Weights of a small image classifier.
Data: trained on histories of elementary cellular automata, time running down, 73750 training examples, 54.0 epochs.
Rows from block 7 of a small image classifier, named by matrix and row number. Each number is 500 + 25 x the weight over its row's rms, rounded and kept within 0 to 999. All counts start at 0. Numbers have three digits each.
After each channel's rows are labels from the 100 images, of 14976, where the channel reaches its highest value: "colour at peak" is the nearest of a few named colours to the mean colour under the peak. Only what is clearly more common there than usual is listed. The data: histories of elementary cellular automata, time running down.
# pw: pointwise conv (model.blocks.7.pw.weight, 384x384x1x1), inputs 0-191

pw.113:539514502477492515507519539482515493519495492521435471546496462476532475456484465468537451523520509498482493498498530454466498514501517500490499493489491489490507511544499505485475496500494523511521512508491527477534524506538502488524493490532522534460534505485519525495498528550517518520496476502457455471504513477483461499442465495470488474513531550488468493480505506493548540474494490487464520512463482516518479460460512494510482501570481491473530474501480571465497485550481535525537476473498484516542510545489546454474479505509471492514504493481449493484514506510463497499
colour at peak: white

pw.57:537508491509473496543522506511508524505437495499522473483489502477494505446525498524516491488480500478487461534486475519482545463479567520454513514488473482503499496519526538526504483523521517505532509491521521476511491587465488481512494485494494502512512492475507510497493481536472481543529530505477518466492486490484466448530511500489489485539500493472449526464543528476453502504507490459508477472495520485505502486496502507464529530497475486471501527444462540507527491489473462539517506459510520506522491501514563510501508466464465509456512482528485494540515502531499507496
colour at peak: black

pw.75:496487503454526512503490513494524528495474476484482502512479500474508478472530521498532513510500521472541465456511509488508537493478510512486552490468471495502572560564495511499481510543489527535513527499548485540477485522468473492479509477505527485528489528487520466491481501506447534504527468534506520508529502486487515531488521496498496502439475486496471473445483519496497465500545497473507502529509498518506476525488487523450452492513487512509507505496506492507441504517511561516543492466482548474493520519529515492499453488511480480506503531499485502515473509509501551497
colour at peak: black

pw.76:529434488530459465509501454482508477496506496480503498502531516497523461436482515501538486533513506526460518537456514500507483458501442479488465496503498504533498460487517525512489529502477501507500488495508482504498518539497537500475494526511467487486514470503461511490504475522490499517516471482542465562483511497504520501545512490494453537499517508504521540481496491510483469481474490512513543496486460512522520496460511516491484456522529488508470479471461502500519495527515522508469485509459511476520515533505462511520541531477502514462473523469523476514483487518510517518
colour at peak: black

pw.120:533499466482480498491554479537510511477448537478519471524517506515475474540494485496469518478510535485494545529486523458546497478481525544452484465477510511522476487501487497528451498498473539485493441512492501528516496463462503524493515507460513472528474470533513481528521516450471478485525567471497517487469517472491456510508493504508505492527468482516491495501509469499487465485484488537512546496541470498515473499479534525522508497473519522444486486517494520460494485508467473503480513508496508548498517510494510560533502509447520530473524489527507518531471484536475454479
colour at peak: black

pw.292:514465504501513456530470527511440510466547495501477457549509479496486476532494471482471507518494479483468502523495503463496528525526471501482512516503462530571463514550497486501495550474532488520487482494497519507492481522516519545511505495428469507506545500522509482548495507511513516529494471522467520509524516552485482486505508479520518466458486488502461467511503478509513437482462514513508516509490486499537508512483446507456504509536492506507524548493496492488496467484491486506514511496499509495503502496525529494483507506538478501478516536488448491461441517525493468500
colour at peak: white

pw.315:545572459492461481485517494447479481502512516517484492524516498522501517490476558497492484490512480482504440518511505521502538496532474516504498477483459520482494523497449535491497515480484492472500528495491501460469432510477526494461483486473517494468483490498488508475462523522468497482490483508472501499522505488516484451509440560468507518499473516504512544506513482508483479477519496507490535526559490489495493467462493466503491515491526483484543477535530544488538498494509456512460495496442490485537481482490509517523472526519497534567486528499491472499512465490536480484
colour at peak: black